config.toml
model = "image embedding model"
image_size = 48
targets = ["colour"]
mlp_ratio = 3
fused_qkv = false
qk_norm = false
patch_size = [2, 2]
am_softmax_margin = 0.2
residual_init = "scaled_by_depth"
eps = 1e-06
grad_clip = 3.0
steps = 15200
epochs = 20.0
final_lr_fraction = 0.01
warmup_steps = 760
Rows from block 4, named by matrix and row number. Rows with one number belong to one neuron. Each number is 128 + 24 x the weight over its row's rms, rounded and kept within 0 to 255. All counts start at 0. Numbers have three digits each. After the name is the row's rms in percent of the matrix's.
# fc1: MLP up (model.blocks.4.mlp.fc1.weight, 384x128), inputs 0-127
# fc2: MLP down (model.blocks.4.mlp.fc2.weight, 128x384, transposed), outputs 0-127
fc1.253 053:114160110154135123129138096099108097133153094135096135101094167113112126134166133150115145175152183143125102171111119096163131103146083090109118125088156130122090127166130132156134133113107129101153120168156130105115155107121125099120138167161091134162147146126104107174145134126118159147090144102103129157134098142119092172144128136140102105148128143107102085126136135103169137171103
fc2.253 017:144148129138114116137079125146150168124119156174150136137159089175132138124119104103160137122165137138119153100125117138115134109137121046140135148140151113140138165115126167118121104139132087155124111113128084129122138095146150153064111163108166151141117155127069139176165146148143154156147160134124183128103133091120149121145155143117159130135112153114156137097112097105122124141127
fc1.254 060:161147111127092083169164110132095085126101141151124164155119158144114149118127118142161089141128159150104154105097121126106173150172114095103119119099149138139149172093147131139100105162114103095154133170116167108163098140104096145112091116132120143095175151134101142171155101113109111091144144127134122117135149095128094116097107159164139106127133148119159111158110130108134139129149
fc2.254 021:118105133178143085112125137134129196089094129107139093130139126182103127081114136162147143136181110120132085153153162125177140122129116125154129138116132118138121129132143143147123143119117128182119099122128157152106114107101151112173127138144139160099139167093152153182110120089144113130147145127128108110108133108135153132146120096133184100158120131159125093172162121150102153104130
fc1.255 057:154118094164113152111084145153133140164143161116150117134116110150115145129102153125085167097110124131137124145126136149115169114150098156106103155153168143148153169168165157179101148157146140112120133108131099159145132155160124151115113166153121125078097161161133116134121101131152109151122107119149163093116156104146089100107095103131158122087138158121140111127169088160107140124123
fc2.255 012:110130131173126124146143129119144146126123154146139150158146150120140124137132118081109095104119105130115159110101135124090137162146108082120161113108157148106091115124110114120170063138107111142175144125157151124143163180160143183086143115090172136147106141122110122112137156107161114121155128100107134119150149129099153128128116087107087145110129135133185138152105123101179165130153
fc1.256 058:147164115141133147101104146123119090110154112117087113117130083124176101112146091110134129152137160133120128175165129161121102121113084106164130152139121119085127098114136160092159159109141105135146115133087101089088102157116099105144088154109133161165130123083113077100107108140110128135152153134128144161110111120141109104175113154113131100131131091147138124163107155168120101138119
fc2.256 025:174154138161149100108145174135156135150110174123097147148142174114118146163134115186141098119120120126102088136128135104097138113133148187127154148136140115128131122126107152158146189125182114142168133130143190127128122129164127133157108151164137099157131120152150110151133122148125119179154115148136168110139127104170146169114101110154104132103132151110120162105098113118110111123131
fc1.257 063:129101101086120147128177146148122090145154098137170143175150152117092146118141119086155113114152135132110112144156161086132153144123141151088124110135133160150145122095113131127118145108140131150157117144083154130136149126142120124130144156096142132094123116090082100110110145143161109126169114148128103145088110132145101127154180163148173131170126117081072160150131125099132166119150
fc2.257 046:125124164158115128137162145133138195091121122116122114130100127137145104127129151142144153142135104144103138139134160143156100122164141114126145118140185149107109098137131163139127163152131096151112103084133108111150146128100130199117141112144131132115106143117173165138102097153120184119138134116122192106152127117160159151156066160095138131139139126156137103084124105143091132150150
fc1.258 058:090116139124152169113134128168136162166130086121161148149099171148157136135122115130159099148158126170095147112119132145133149083087150122140148084106154107156105127140133130103103161153119144097108145161106174110161111156105093131140109127152126102161163113165145162133129167106131089153116109131104128099094116119157157091113124104120105149089100143156099095146101140137111126153139
fc2.258 015:140157161142150123100077119142126133111123133118141169127142165115142158102128089103076121140151132119132164084148108105133099138150103189119125159171114129130143113180133103118134158120123165104122135112094120116091160219114155134123149139134127135099118138129164107159152126124144141103159114145148147102156141147114113111128160101103111113115160121126112149171158133097090126162127
fc1.259 060:123108164114118133109115127128147112107145146121093147097087156163125176124172145118132177113155105171131155137149143159134112149131134104132154145112137145126136193096156113171117160141126134139118156131115142100144118155110085103120111097091141105133120172080121153104103126103124174076125095146113113145092169151146115162167150152115117133128106107111160116095150145144097148155116
fc2.259 064:120120132140126117108147139119099088145128113117134141138123107123110180123129163084148122122120135119118122132201068120115122101109141188104115140076118128169145132083125146108111089130127120105118150135124161090122121133109115138167147126110137156138086108126085107124119119172156092112129142138145145114127155103105106152110180086116114102114105146099067144150093147145101106100115
fc1.260 053:112101132109132100091127119142103138097129114129125123154144145171118099158139145109119156163174099112128148128134109140124139089131096144099109084142159130151145120109081139139145163117133130153160118145126111134133130090118102135159099131097153081133087165155117145152148165146149121158111151090171116159120153143137151166121097148094146147095112115135082105084126166121156083080103
fc2.260 020:162144124173135115137183158130104122156141127107111117130087182106097120119149114122129113136075109138084094137147057143141123119120152176131149107119143113139158121139132142124106136118158070118106145160126118145132137080112135167174104131106134104106089150117130142093105101108112170115117120112152155087108138154125115131102131124156138110115115117111109125113066140076106118132127
fc1.261 055:118113117117096143163126116109130138092102152110153143131117100156170089123174152136169135148117124103110113120102094144131152143094100122153142151140147128119101110104157121119095169127168142143099123166157149164165150133125164100139114169103149107162160139142164099096122133150117159101124106141159162138160158107110166100134105152094146121080149166101165102148124135146161098119108
fc2.261 014:110138104140128123137137172125150139104123172135147111108083116118131127146103100134131132111101143163167120112165133142099114158136128178187132123152151160069111115138070150109120113122124103160118093132128128153092145075109113093138133149137108105139127130148143150094089136141139199130117122079142108097145101140168106164131099160159090135115113163100126127148121123121156119132126
fc1.262 139:091110167157149125161129118146133167106104117088138126134114120152136118100146104137104147125149097169102172144150146106128121121149115116121139135131153157125085103108150107165126149150091107173147095090117150098120112119135135137106165113154118141083126173109160136147100136145155152111135140116110169141171124163152127115166085126100161117157163163177128114106152086140103149168120
fc2.262 149:165133199120140095085134131153140111151105146130083133125112167143115136140107124132122106126101136088118137151133126107125176167093145158159126146161098087152145124175131126081119113095138144102132158156140120157129113150146162127157097145106101110132118101145116123127137128091072133144108135143136112143102139157175130120083134131157143124128105082110101152159154153119151104078112
fc1.263 066:106122164146106155171105149112097108131109139110102129114124120131123091146104073135103118147104162162144113161171158133115112145158128127161094129127081126110128131141085117156154134111129114168151087160120109156112111113155155114152155085142107144122129093093122086118111104148116133104079149092094098104109127165115108115129106125158149127114150137165151100141174173148097107123100
fc2.263 057:133154155120141152140151117117154101153125100137121152171105143126138174151153138123129109085121117129133082096140089098128136105143157097087119113115148119162174085133124114161147108097158112100134127166076148153139154141148126172087145134116116117143094115142118089107159131130141061136097091097149104123136162110105114122096147115136097167103130123082111139152097131095117143110128
fc1.264 051:087087073110136113118097161143136099153146158151141148167134093100141166097147104123120116111122125099170103115139086148135132128115171144094114092086103111094107105137169138094138107131157155151108173158139155105160144158101143131108134152142098093114112114129111108103129127179126175158168146134145124129160122125124093121096129097120143138159172121143128125107143121143135094145136
fc2.264 020:128100136138142168145124121137136184101126111169139129118164097131134119093099114111114157151089107131145136143140148140108113124141092114137172144171139129123094116065108137131155133127119147181155091081162140128082121157124127154098193136155152139085143121118135154173106133164136128146156143124112149123170105096129138144178111117117112134147122168145140116146135131149112102154088
fc1.265 059:131158088154152145161109147108108103157086130111136124174117135116106144110159113141088155107170133150132134098099123119157138099101132148160143117147166084194107127114155122163152124150103129156112124108129138130103145163108119116088128098139114093156157092130116119158104108133157112167086135121125153156088118149106109131082121124110102142111095171140093143151112138101107149110089
fc2.265 018:117101196130125139125055112119143145116157133122145106098133111159110121117114136116150116146092144127125120121165117154100130090158122101123104144137119156081135185173111148128113171131141149151104143143133161113104143137131116170113153138112103155116129181117105106151134103102134149120116115109127152166155167107143116133174145071095109136126112139148093151117184147142155150144113
fc1.266 153:093077112117151091097120121141127114118119092079180101148158098137121110089116151109129131168086155089099110146140110123146133124152123149093126138108121160132085115138180116130119117128098164118089144118156165127143095112112134130134149085151135177103087130084122165139085119145150081088155141152110087134134134116130118135117119116123166118156126138136119083113136135125129126135089
fc2.266 186:100087143108145106120133109145153160102096095097157106121139101169111089087124120098117172164108139119092172167113132134163132129135099121107162145143131154127086111142153114125115165143087135164116133106155147112114107107090156140105155089139129157086122153089163156155095113138138139098158159147093120115157148129141109128131099123123157120166136142176128094110144131151128111147098
fc1.267 056:109116143165107132110118147129101145083157103099154180156129159129103125147120090097081126133133117107135120107144095108127097099091147104109103156125084150110164135103148155116167132091125121111113143152177105152106136149106150138101084098144118108154161088129087109141134104117102115132150107103097125136135127141146167149139099146106079114099139153166130084091162142129152136111139
fc2.267 021:138113201163103095096090137156140130107134142143127121103125120152110107125132097145166118121148116105105196146087136159124149151155101113147137132130100149116104129092107133128149133116109143150154102118138125126140133123153133090042148158115121098115130134103111130131125125115124228139146127143107117125134095122165124109129124114139107177102120132130166138160140092140122130141107
fc1.268 052:134129134121100157143130114153159143114137182156157150138124154103103115114145146178089145169082131155103139103106143117121158127103157126158112159117152165114117154164122143147149152137094107116135103135122161148117106099100114149122105139154148122120170111137095091108137128114103118140133128170121090102147144164089140105153176137162090098147129139130096094078101089108109098166120
fc2.268 017:118130156164108117129142110088136091129127143115115121149108123119144088088130087124111141144135105122148095155168192129101127099111122062146117121136142130114121135111112145122133162129167149148179103147151156122112119172151144164091139134173140156076093149128133123134156188107131089154114142138144131173157167143099132106130139090123143166128123117165092150109141122103140133133136
fc1.269 055:123139151093140132134094124142160146111083097167084103160137103149146161140160166160105114139101145134139120114158174125149148152145162110140107087129122143088135158091106149093100105119112121124105107145133106155158103156152108145149094115126125143090081154094167145116099113118162102157100115106152133097139148114140131163172109115133101109152138126097156122146173159116165105132128
fc2.269 018:125114145145093169089142138104144113071129129158145115102170104155095110097087141115108121149132120173156134107081176181092114178148099111140111143166123116140137142105117166126121117141103133163155121081149115095110115155122124151093110156174132108146149140097153125141122156117118107149126137114133125139131118087150124149183111105096130162127133157153140131159174126146134119138126
fc1.270 059:097114159116139136121155149114154160158127138166117102151128118119139102091147144125148109111121114163177150086153089125129139149105146146118109150114117130136117122174144110121137146129090166105142139174154113124129180106132109166136179146097112090128149152146161103111109117154179091163108129135091126145095153105152127093088109170090117132127139133134094161158121143101105096140098
fc2.270 023:115082149111157103141071089151115109140102111151147121154131110134140129115146138094125104140135119119082143130116112110135115136134097139091144129078140136137134074101176084153129140119100157093111143123142177141124100158130153126096144117164151174127099107114078118148144131147154094111128152144118086125144146168092098143136164102141170138140149131167170136134164141125106134149098
fc1.271 057:114112147128171144086150138089145137118132153115128105090146155110120168150087107149088104102111080125110137104091094147129143130115115127121088153103132131110085116093107156086161124106104167107097140149139101135116162131143121105136157108155170143147102130116164103171157119155114098089111100168144114123108154143153140147157101124143129101162151146108131123156131169090148125109094
fc2.271 027:160135171166113142159136185116147149116154171116114100148102127112136143134108138128153085132066102132148124105098089141108115128142122134176121109127153136145155111162099163104128129154147115122141104122143082133178154117153128114130105161154147112140091161129106112096156125068135172158149121085134121062099144117122141123130122142115104107115126116135141160132101127095112139152154
fc1.272 063:138107152136086132118112102109144124116147150163167092147156083124103116101091141129125110135094096091110107117178149145159155114128079112147110104108140148117141108160095098153110100130145109104094093117175102102168074160134106136158136145126109109131153108149131156176153120091106102125115143124109118148146119108122131140152106102174106158124130122102187141117158145138104114121151
fc2.272 041:117147122101150145134135135144134105137140101121156100134163131133145158141147086149099130126162102168129113155228175108129139120169157136140137136112139106185143141130111128129162132125142118144145148165148156117131105161141126190130138148147088070127178137137079107164153151151113122120127123144125135123121180126149116109132118121157117158095144148135083126154154138146133143129114
fc1.273 055:115119076138106086098153162152106117127132098161111135097149148096167114107124108109165133125155109128140085111092109152110141129165147114100166141151138087120105154143118099096111157156115128161098108111103086149151101149117138149116109137106094136159125084139131123154095149146114135124155133163148183092109133090148133092136152124177131138090160121120144131086084135103138122134117
fc2.273 023:156156089133095145123185163096113166132133130103122083100101126109159107157112110167150141126142089124126151095118138142142149116119112182147090104099129115103114076099101126111135152141138094122128140110139101102175145103158135143149127131108096093130116178144149121140110088129119169137124128123135133103131123122184140199139081158124110111124127120142135133149104132149092150142139
fc1.274 078:085146153087119122121145090135152153115152138090117129130165067106153115102092145092103152157120110167146137154192132146121120119110149089119159147099086159140089134140104149155101110154155136145138153100133173131138115138116135141122151118170111175115141094093155141131147121121163086095097105110145098125153168126143148135102142131150134122121113137137122146140156151163141118129084
fc2.274 068:134143146141084185120124112078143156123167148143130129127162116143124122109090111111121128130171147150161161093134106180112088107131101088155095136111140125139112173084115165108118114142114130151136123111121128088100154140152105117070132134122145131148146142124133110136125123125143144139149102099158117140118123065095121123177112101085088160118094152125175128112141125164117146146152
fc1.275 126:151155115126099163145107136107144168121167135169097130089139141108116118144092121132151099148144136138156158116107179177118092132149100104166089125150126131090132138120075160128120134153126104138119128104151064110109156145140129151115138146122166086166144156132150131120144123117138177149126118101149150132095111095133114141174130139088101136099103140117168112099127155177126136123157
fc2.275 155:134128148155119143143145187116052135136134110098122126133103142103136133151141172138161133124134108141116111120148131134136131117167130235119123119089142140115126096130122116143136123138126101128105119118121124144137127086114109132220126120136126126122100149126148122130088125127127139117119123129127139068147131141140131192128126133146124045121143122140122130146093118120084140152129
fc1.276 180:090120142170163157162131129098097114109125118100152172160111118129185119110177130108124142096133109157152133110144115088089102116162089130099154098087145150137136095121154107159177120134102138145148091108096133109141119139168102143130130131169129151087124148097141118123142153140165118133118095090119121121164110151102157138150108103144144113108170146165126148126118103094121161145123
fc2.276 174:155135140114115100086123146138140128173129145128105106100128157141099138155083133156140116133110141090118118137135143146147166147092161164169106153147082095136140130147110160074095132101150144105102166157148119144118116137122149147168096126099087101144149103150110131137114092118081152120129141156151126154093161133156115136095125171154135119144092094115089132160130168140142108085121
fc1.277 064:100124097099112142158162152107140074099127134125151140116155163133170121156139132126147100096116119157168072134110110152136097122084111125128108129111137107138097142111110152122134133158123113120112110140112151094126114157162143135110106162170120100139197133111114115151149116101166097126096146124142175171104130132163142155085102146155132116127119157165066112107107106148138120136103
fc2.277 049:168119182145130120119159183138154167116126127108103112138083161128103123138100132134147120138130110135121158140138190138116150154126131197157127119151127125074129156112116147110142146156158092129138111114142126159145151149130108127129096149116074090127169171138154130121121138099094183150132118119149134092148135147201151139124086124149114102132123100140144146118139140110113144150125
fc1.278 060:149131113124122139138141126133124098099116129129098111135110114147101116101154167131125139138112128148156078103161105150141153146114159113173112087090110162138140160156113167096103078122115156115102148099152098148107119145137102163094137137124177132100098136100136121128121109103166104142101159117155105145123154173138160111076092120156154090166115158144160134108097125120107092091145
fc2.278 040:127127207133131122136152113145214139084114106123120116132129140167126114122130096109122153129123109151113182138126126106133143131134115052144144122169132147104115118158108129095121145133124115168149122100138135121144163171151155160050134125094091130129120146124150132139144093107112158121128125114114153153149149141171131094135079123108123182126136117128115129112148125132129131152121
fc1.279 051:152080158131140150127138152149155115119085160154150121105130143142152112155173116164153126136111138146109163121158151105119157096123129139169090092127091110124100102139108092106142107155118144154096124151165091117165160155147098115152160144102144169145127156140094132166102137119147140124088090156124156175137110149118116149114123150109093144138105158131172122161153160144157147148132
fc2.279 014:125132070135146155125130120171097095156109136140100172113072148077152129135139082156087140145109101113114126109161163114127120113110142165092148101126122111075140110133157124119145130103131133089166149101108146139105145107148132110176150118114106123098135125122120117133145148166136114111146141154103162091159129170110150131127137113162133069099180136127103160121118111094130135113137
fc1.304 059:148110127171098148083101140152127105095133156141111111131092122174146101121134120100150110117116104126126155120149153125121147120130090101105096148113106095115129149104136173107145099105143159107097106152154121114133147118099152089142111148130104109127121121137148164142164092133133115086125147130141095098186097149104119141165140154151080129178117149167161083130125084104158162103126
fc2.304 018:130148130119093131131114108119080156117117075154145141130078159105129140153161138130120092126158171132132113102108220125144149113141111133125108147100103138097146150095109137099117177080152095108125122166137143130132127151129124129129117131072106089137160152123119108128115095151119138112135101124119102120144130117127093141139158148181107124114132099101177129085152138148103164115136
fc1.305 069:105156105133152096129100134128143097124098114124132102155175097113155131124134113095107126092099113093097120130128128116144142118083111104092132129099156113121146135167103190142103178152160126198100107149125127144119140157105160175148139120150160122137115128151181145143097116124145110101100101136105132136099178110157129149124128145122122101162107123100089123101108121131152105083113
fc2.305 046:119112208180120121136134157142140139114115123126144119107064145143134136095120097127124126113134092141117178133101177153106151149122073150133144130155107142108128150145118152130135162160124121174133115106129147105102143189138152103118128120163113132090188142096164120130147133114152171135118120114132177137147153146170137126115104099126136129124144155165117143126175128146102136117122
fc1.306 070:139117090144095109100111148114109146099108126153149129109083149132127165119153111148138175137117130126094143088132176142107139164150152132123158122126158122119099120105116148107091151169150107111084092119136169117173134144081103088110137143108159109140129126135156151102142084124145134120114114163143167113175143120155106174093101119101115138104112085123104115087095140104104127141101
fc2.306 040:151120133144138115134093098137132142115122131122123154146103140171167130135143084133111147108149109149098161158106191121105130125124118169144137125154143124114119143116132104128138179143118092134161102116119141148130140141131138106106120139103097128125141148125131118115167150108122160130095128094120228129121107166151131080140080104131129122139156119128161132047142119103126163176106
fc1.307 072:151110082133120145134153130125146095152096147164128143083107139160119161135149142167111113120137106103124122101162157148109096142158142094161119137101143144128127123082152093115120161170125146114103141118140127109133180098165148091104071131144097163139152139129105118101125109091137171126113119106150114152128099150127109157147094102130089163100151151091146156140131087161139162155126
fc2.307 049:111118101150171112156205093176173110103092114134125143157143111154144127099149093117087112100143106146129116150164118099111115116144101078117158117121138113140124071122147114162151124145141121136142100138112129137128125155147131156056147127134144139097190127114131137121145131122135120115146122113112104157142135162147119076118110105167156168098151134113130110128139102097143132135099
fc1.308 136:124131077118157130141183133112106083118143118154140142151125118085126147133142156099130078084094131099125065107142105115089136104124123159134127089084121096114160122116142125130134117131132130064144111157107116143139123110138109117151123134117137112124112112138099091093139117133140057147088086108134076121099127121095135162125136121139089113100117125097115160105090113113113132096126
fc2.308 132:152171106144129139137120177110081080145156149139104147151112150092163160158149158144152090091116110124168090103138111096102130143111168177122114105125127112142165116140110128138156104118170127084135120151105119145159147134156112130164114168133124114151106123169093090107141142111132104153089084117149111111122120148127153141111143132147092108096131108101112165137111108094137133118161
fc1.309 056:099169099168088101099144095155101111110116093154169154143142132103119146095126135142135106128126170141141133126103112115142110102157125101158161146100155141138144144152106113139081099143124087109126116133166172133161086139078121113160134127119111098125169150141113143124157134117141160143109138099158107111112122135148166128100092160102133155105136153176099152131110090113163150101091
fc2.309 030:118133117131131121131122134138149084151147148116140136125140141119150146118152114105133084120128097131120161108070022110088126132149121120127147149080128107133180132088170108122129086124124126083143136127121088160131131102117146120099128134122167132123105121134074128147158101139126114118125131143114120101109137168139138106145130142160113107121157124126218134138110152114089147143118
fc1.310 062:139123077182147146089083108093082141145113115145131130173132128128091152116158137132119159080131125148136099132095140092124095164138151140095121140088086127112160099139124127123112127149133136141135087114127153156144182122139121128102119141102167155110084137092131118167149122165116095112136157145113150137106168102158155132112125141093119131157130137073143111148145157101156128136108
fc2.310 039:126150217132128164111104166112106108124166121132131116152187124163116139107114090086137107118137131143112142137164123136120108114132091203112121138115128128147155178089117137128123123147135093110120122113149143109097116190141083143157129151154131152103096099132115100153121128126135151150138143116134120110149142100140104146160141119149106086100112173130116131180138120124114129154118
fc1.311 080:119150118101124123116126134102129128139177121119137107081135129143118141129110152132140182111189135179163169153135168172138118120171115162133118141138148146148086127119143138132119143140117104155135153086166152089114137150131111132150169141134108110111192123134125113150123129145150172133138133108143159133141158124142136141160121154135172121165139180116094116190159131147142158164146
fc2.311 100:129125158140129127132140171146053092156124094126130123150130125101143163147141157112156107115090123123103099135153092100130133134130153229123121122112130107152152108125139123128145098119126143096126125155099139150143110130140126134204132132122139128125081104131103110128127121146125081134113114144143130080111135116110130174105134124152136059114123129110095130164085128113103134145107
fc1.312 056:141145120154171132095128114156097156115122096146152168139139128139157125100159157116097100127175110123089141093177165135101152130127150146144119153158137141127109099164104134118094149095169090100147096152110166095118149148106099149144133159124113143102178155114085095119134151123090162147127104108155139107136109156115101152148156087109132109139089123117120099138155108113132101103148
fc2.312 022:124121158128093147098144176103139162093136114181130114118170116146089106105088114127110137137165144163140163103142154155130107123149117132159126114116139144066100153103113147101127178130117090188112113119146125074104137140134134133102126135121129142133136163111137139116107120101127172132120138134125115089126149097137124134191152133094144129114110155121149132176099118176088136161122
fc1.313 057:094168116090145160114093101183086152121151140119173110146114129154130149096159146099130136146142095127155139139110107083156151081121165107122112106155116136113099112124122119103093112146139161144136140163154127140152137165119093126137129127112135162154145090098173099145146095135131109127089100122125182157088114100109089117126120147120169132117135130117081149156103118105131133094106
fc2.313 030:084123091127126128137099078105105121158127126119148141145123095124150136160148160102149117112097115113097098138140101129114129124104173098115117117111117115201127096145111122121116113113142120117123130142100215106130146141119101115110152095149095127127130130142129114150104129142129040131101086123152111122111156156097153141104153097142117106133111138123066133106097107102150111103134
fc1.314 055:165128101129158098158149096136091128147138089160142164153129106153105155175168135105156177109133165126136132137085146144113164100093142136097155118148131132156132146110091130169115143170135120111142114131163147098112126116131095121095129133154157089128125137110108179161158143095110129161127123120166182123119098126166142139117131120143153099129106108105108110087156139148086129113153
fc2.314 021:147123103151116103151179165161074133115100083129134119112118157117105138123120132136141133156138101126131142099085113154143105145171089143156159124105159129110120102101140136134122140132112096171113118136114089146147156103124119153138131091108143107131167146113125142153134110161108150117130149112094111099140099161135154092147135155168124109120172127127221114130113105119080154160133
fc1.315 093:157138142132164119133157101140153116128083124124118157124127135118129143114150111149100084118117132106119128116078090133141174126098108138151161107122125098070162118141144128124147127100132119063158114146109135195178152143125164143119109162088144126183121106158103115084143138116112096169087141096105094151132132145110157134126142139166141113118125093131124143147110145122161103110107
fc2.315 121:126120129115136118117102174129051080154130120117139132133126138115133167139139167122160107119099141116098111140147112114124131147136162225128118134108123112148141148123146137124134106108126137081115159146133145145129102113110115116214130137123113132125085118124100134131122148124120106127117133146146144087121149116127120181105155115127135048132115111115064145150102139113113117117117
fc1.316 062:151122180104139102147113160141117135127171146162136179122120182123165157111147123110170089141126112103103158118144125172130140104160145137119105131154107097132140165077151135106153135113119173098153106162142121068114141170125101141122105135168144139130101130130140155136095131094166160163123149138125108140155110127135081122121120116105141124120152114129132152142160110175104145173141
fc2.316 034:142136143125161112102191149132177153130143129096117094161098112148144129111146087151137122138102088125126116113149117118160146114134117077107141138125108119132128110140131127144117175118165089137135146129111174139147130106115129121073121116125109134123128156149149109165098082129098141096139146145113068127179135152172097139117083110143097196114163132132099127106110128153140117106111
fc1.317 129:099107089089080114143121185115094148154132107096159103073125135112135097165126164139156159167135117148143120122098138154138127108173149165117114096110111137154116108121130116135110165171102113156086138135127114113113134121095112105185141085156122145132134150088121133141105105149133158108124142132123108107117154104119085177145121153135134106155146132147140091128103140159097154163137
fc2.317 195:134112099122143107123132178147044112147105124107126122131114139109122122145136161143156126134101122114103103138120106112137155146136139233125130130106120113136131107150153119134126129105124134113115142145136116162141095101108137112226113123134125129125102123128125141133102114127105121115105150155113141086119134136148127188108142139159145039145139100141116127132105145123110125117109
fc1.318 079:149113085083153140173123116088165151097116147122113155091126121148165163123165087162134112109132103183144147112182161134131138112167176075117131108129129132127119094096102111142130147123118126136174120132150145154123142106159106123125109145127073100108104148123129122095167126109138152109128117106152090121147117165159117134153164132151127132107167126165102139107124112141131163130157
fc2.318 112:120153117133133143145143080116188108124136135141129146149137121118159165120144117115113106098141109146147111115173058111113129101136126032117118104112133126146152091120122113148146099132148118109145112142106140115133134140147125115042134138137133130140117127147107106106156140155147067132111099104145100151119131123097135077133157100114115196112128137094134132133121108108136150129134
fc1.319 072:177127153116111082077111124103135111154152099161122101117118111106117148133095150135127113167070134083156130112139155116106148149122118126151146178096136093131110148145096139108114094104151149096123106131152102089144089132100105139107126137113122140167136092116082119126107112149108136096131121179148122135110121128148098137106175101132100101146148082144147089162135139165140122146096
fc2.319 068:166145180114094133119127164126153150126136140154093114087106166142111127133105106158146120131150116144137157139111205163125138148149131121167120134144122112102134179150096158099122174103151091145115127135140089145120147145126116155114108147093114105133152133148107123136138130091100226135111127127140100118128128141173131144145136145172130149126115097123128146167122135130092155139147
fc1.320 192:080091129137133132144146105123133135111114091096155125158138095144135099097162142086113158133115117131120119121141083115150100086148115120098150111112157149144102100119159109162134094136088120128127097116122161094131120117100109157111175079160157160085083147102162151130099121171174089100151137140091128123160143116096115133140119121115152118130142169154132099117118095099123148141108
fc2.320 241:098102131141167121140136075147159128086101112123152127164141086146131105081142091083082144147131118131115144144142088099131124121124093083091169128129151154119105112121160100160134118154097139139160112091131153107140112126122142130076161111158152168101110133100149145136150137141172099121146140134083093150165125140111130086142126096119144159140154159154143114120150107124142123155107
fc1.321 062:118150138104115121102167091157122118134136126136095151122142148114108138097145140129138101144093094139154153172145107084175113163099164146153142160157081139153115100104087145148146125181140131109115109142126167121155166088134097146096098146084131089139110137119158120133095124136107168145121155094121141162112115174142121140150095098099152114138156156156161152153119137152122135109119
fc2.321 031:121149130145151108139218123172170112107109079132132104141149137152135172100131130140101111105123127142098135157151199112137140141121122147118146127150153117170154150100115159113138177138174122128175141134114143091121137167136132164114139153150105129097181151094122109157161117124124176139141127137142157141153127097162144095117108119113114157120111163117116119115121135122105117137114
fc1.322 132:127147164151109162124127140106126164112169122156159112106149085143091087134081142118149138159137153160152145108133133168164108100153105138156095154130103152119124123111076148117132106153103109173126127138169124113107115127097128150114131111163135150152101143151161146126143106130118166110150135137148157108131140084114089116183146146124109139120098167138182090130152154159120142168123
fc2.322 127:122128136109106138107155092115184133114122127156145103113183109166074129103083111092109136154137174139142146135132090156144113119105106067145117167137117129157117153111110167104093124143137131164125144117156144086084136154121125140080137109110132130140157120129129145136137124131145104119162143136145102161116144074107101108154110115087125163144085155112123101117150151175137109118125
fc1.323 117:114107139138135145147130133135119170084125118092123122137111097105151082104138129117131151112177087161110165148087149117139112101146087125094154100114147158118108118097136122164120150131099099164142101097100155088129143097132110149116160105135143163111140151091193114137110128145143168115121115094108164109163112136132123120177105149100140110109139155181154140125117120131101168151143
fc2.323 139:162137136101126115091113130133121113178133134140110104101146156126090151153091135154134110146127156104125124128125142133137148147118153133169114170133073089134137135143116139074090144082155138101120177188149119149108127131132138125132088132074081093161128104155088133145137099120085134125136132152149111141086156129146101127109156158148119142137096100098111124152122174153126119091125
fc1.324 070:105128167138084109139123151113128144102123131131104091114125121149142141126161114165166112135103118112135139146120148133108123114154075116124094129123106127084122134146096104138132182084123152172098128125156121163078119143107126116162115104072090137129159141105156116125089168142127158097144122159137112144123141157176104172126156122179170089156155143166112119161148129123125139131142
fc2.324 074:143151120116117143121161135117146092154123122107122140152117137105115143148146178109155102105108133111139063111148079105145159123133131111107112141091100115154165055110122105152119078093148121095112143174111140157153138107133122139089114118101110116148128090152143104114116090146120071119104118136136097138136149126110119131108171151152100161119136110098150145175077145103108134123129
fc1.325 150:081126078132102163159143147084102128132175124102163139143120123103137114153147141121136148126155121173143105103170118137132077101140157134080114109098170169139117126089154119155130127150105112142097120094101139088120127126087088155133169117161149146098122144096140138137097123163180106084138126120125143124140135112099114139153108110106124114127144169163104127090109115131108139148151
fc2.325 184:124108122130147095114106094165181094123090147134109134140137125146125128096132087117093119126089129084117123150109084104126167149094113069116145135166119111126120121170156116134126086112106158107148126142134123150143100157135173113081130127137142149118102099118134138126145133106125093134107144150104080168130115151146130078094157119151147179137136107132131132138162128112180093104093
fc1.326 060:152146106107149135161143159111108168108115142139156097118122164121154129100106135081157103091099125089153134139160143132135162149144110114100138162158081176157105162129164150169134137118133099111112151138096098106124171093171133127091158154155089148105139154109139131127163146089116125143107108130150105121160108154156148115138118141121109117167136152105082120099140154118158120141160
fc2.326 033:128125200167121141116154161117144187082117126135106145136119134143128121129138129153144107118137093143108149138088159144126136158118119183138148122164164139120122133163106131112153136128122094142131097107133107137129171127142121137129125131086126118117129166142161135113133122048114194132148119096139171113122136133171153149127083112111109075132136129139150131080137090131108121163136
fc1.327 092:094123099085091152148094103104174146098132121099186138102122114144136102096138102121134172174095131131099119094135132158138074123132117137120104118143146144148126124101133115135137125170147145163110127144136149092079124130108128112121149089150089152100125125098155157110099131133159097074160101136131101158131144116117109138151098130101090124120094142160149106075146126143108137157141
fc2.327 099:125132131106128128119142171122081089164133087098141114152123129106126139144147163128150122134076135099112071129118096105148159136149140199115115134102100125171136101160134117135126104098126129089107159166123139138134109126108113143170136111132112138130076090136120146161102114147119089101116136155141110088123150112121110165082173131140136083138124117109102115170083148120105132106118
fc1.328 055:101175145160097103120110149134123093144164087163080126116132155147144143169162163133129171126099141135135121108143147139149108095098121163099155145115146109154114092118143159089089117121177128117160158112122162120130124096158092144120124164116157130164127105136164115116122079142154171111132118127100113148118134102142120096094116105143174130122145135155109124103149129108090095158107
fc2.328 012:119134196139116118175153141128168079160169129154142136128129134140154119130149145172123137094136124129093146146136114096097111108151134092161145107163120130122177145108111104170132145156166104090142148130135135185111148171127139121069107159100166095103124115167141113111136165095134125147113139116149133110128130143141122103140128100128084140093125120124131132084106127081148107119136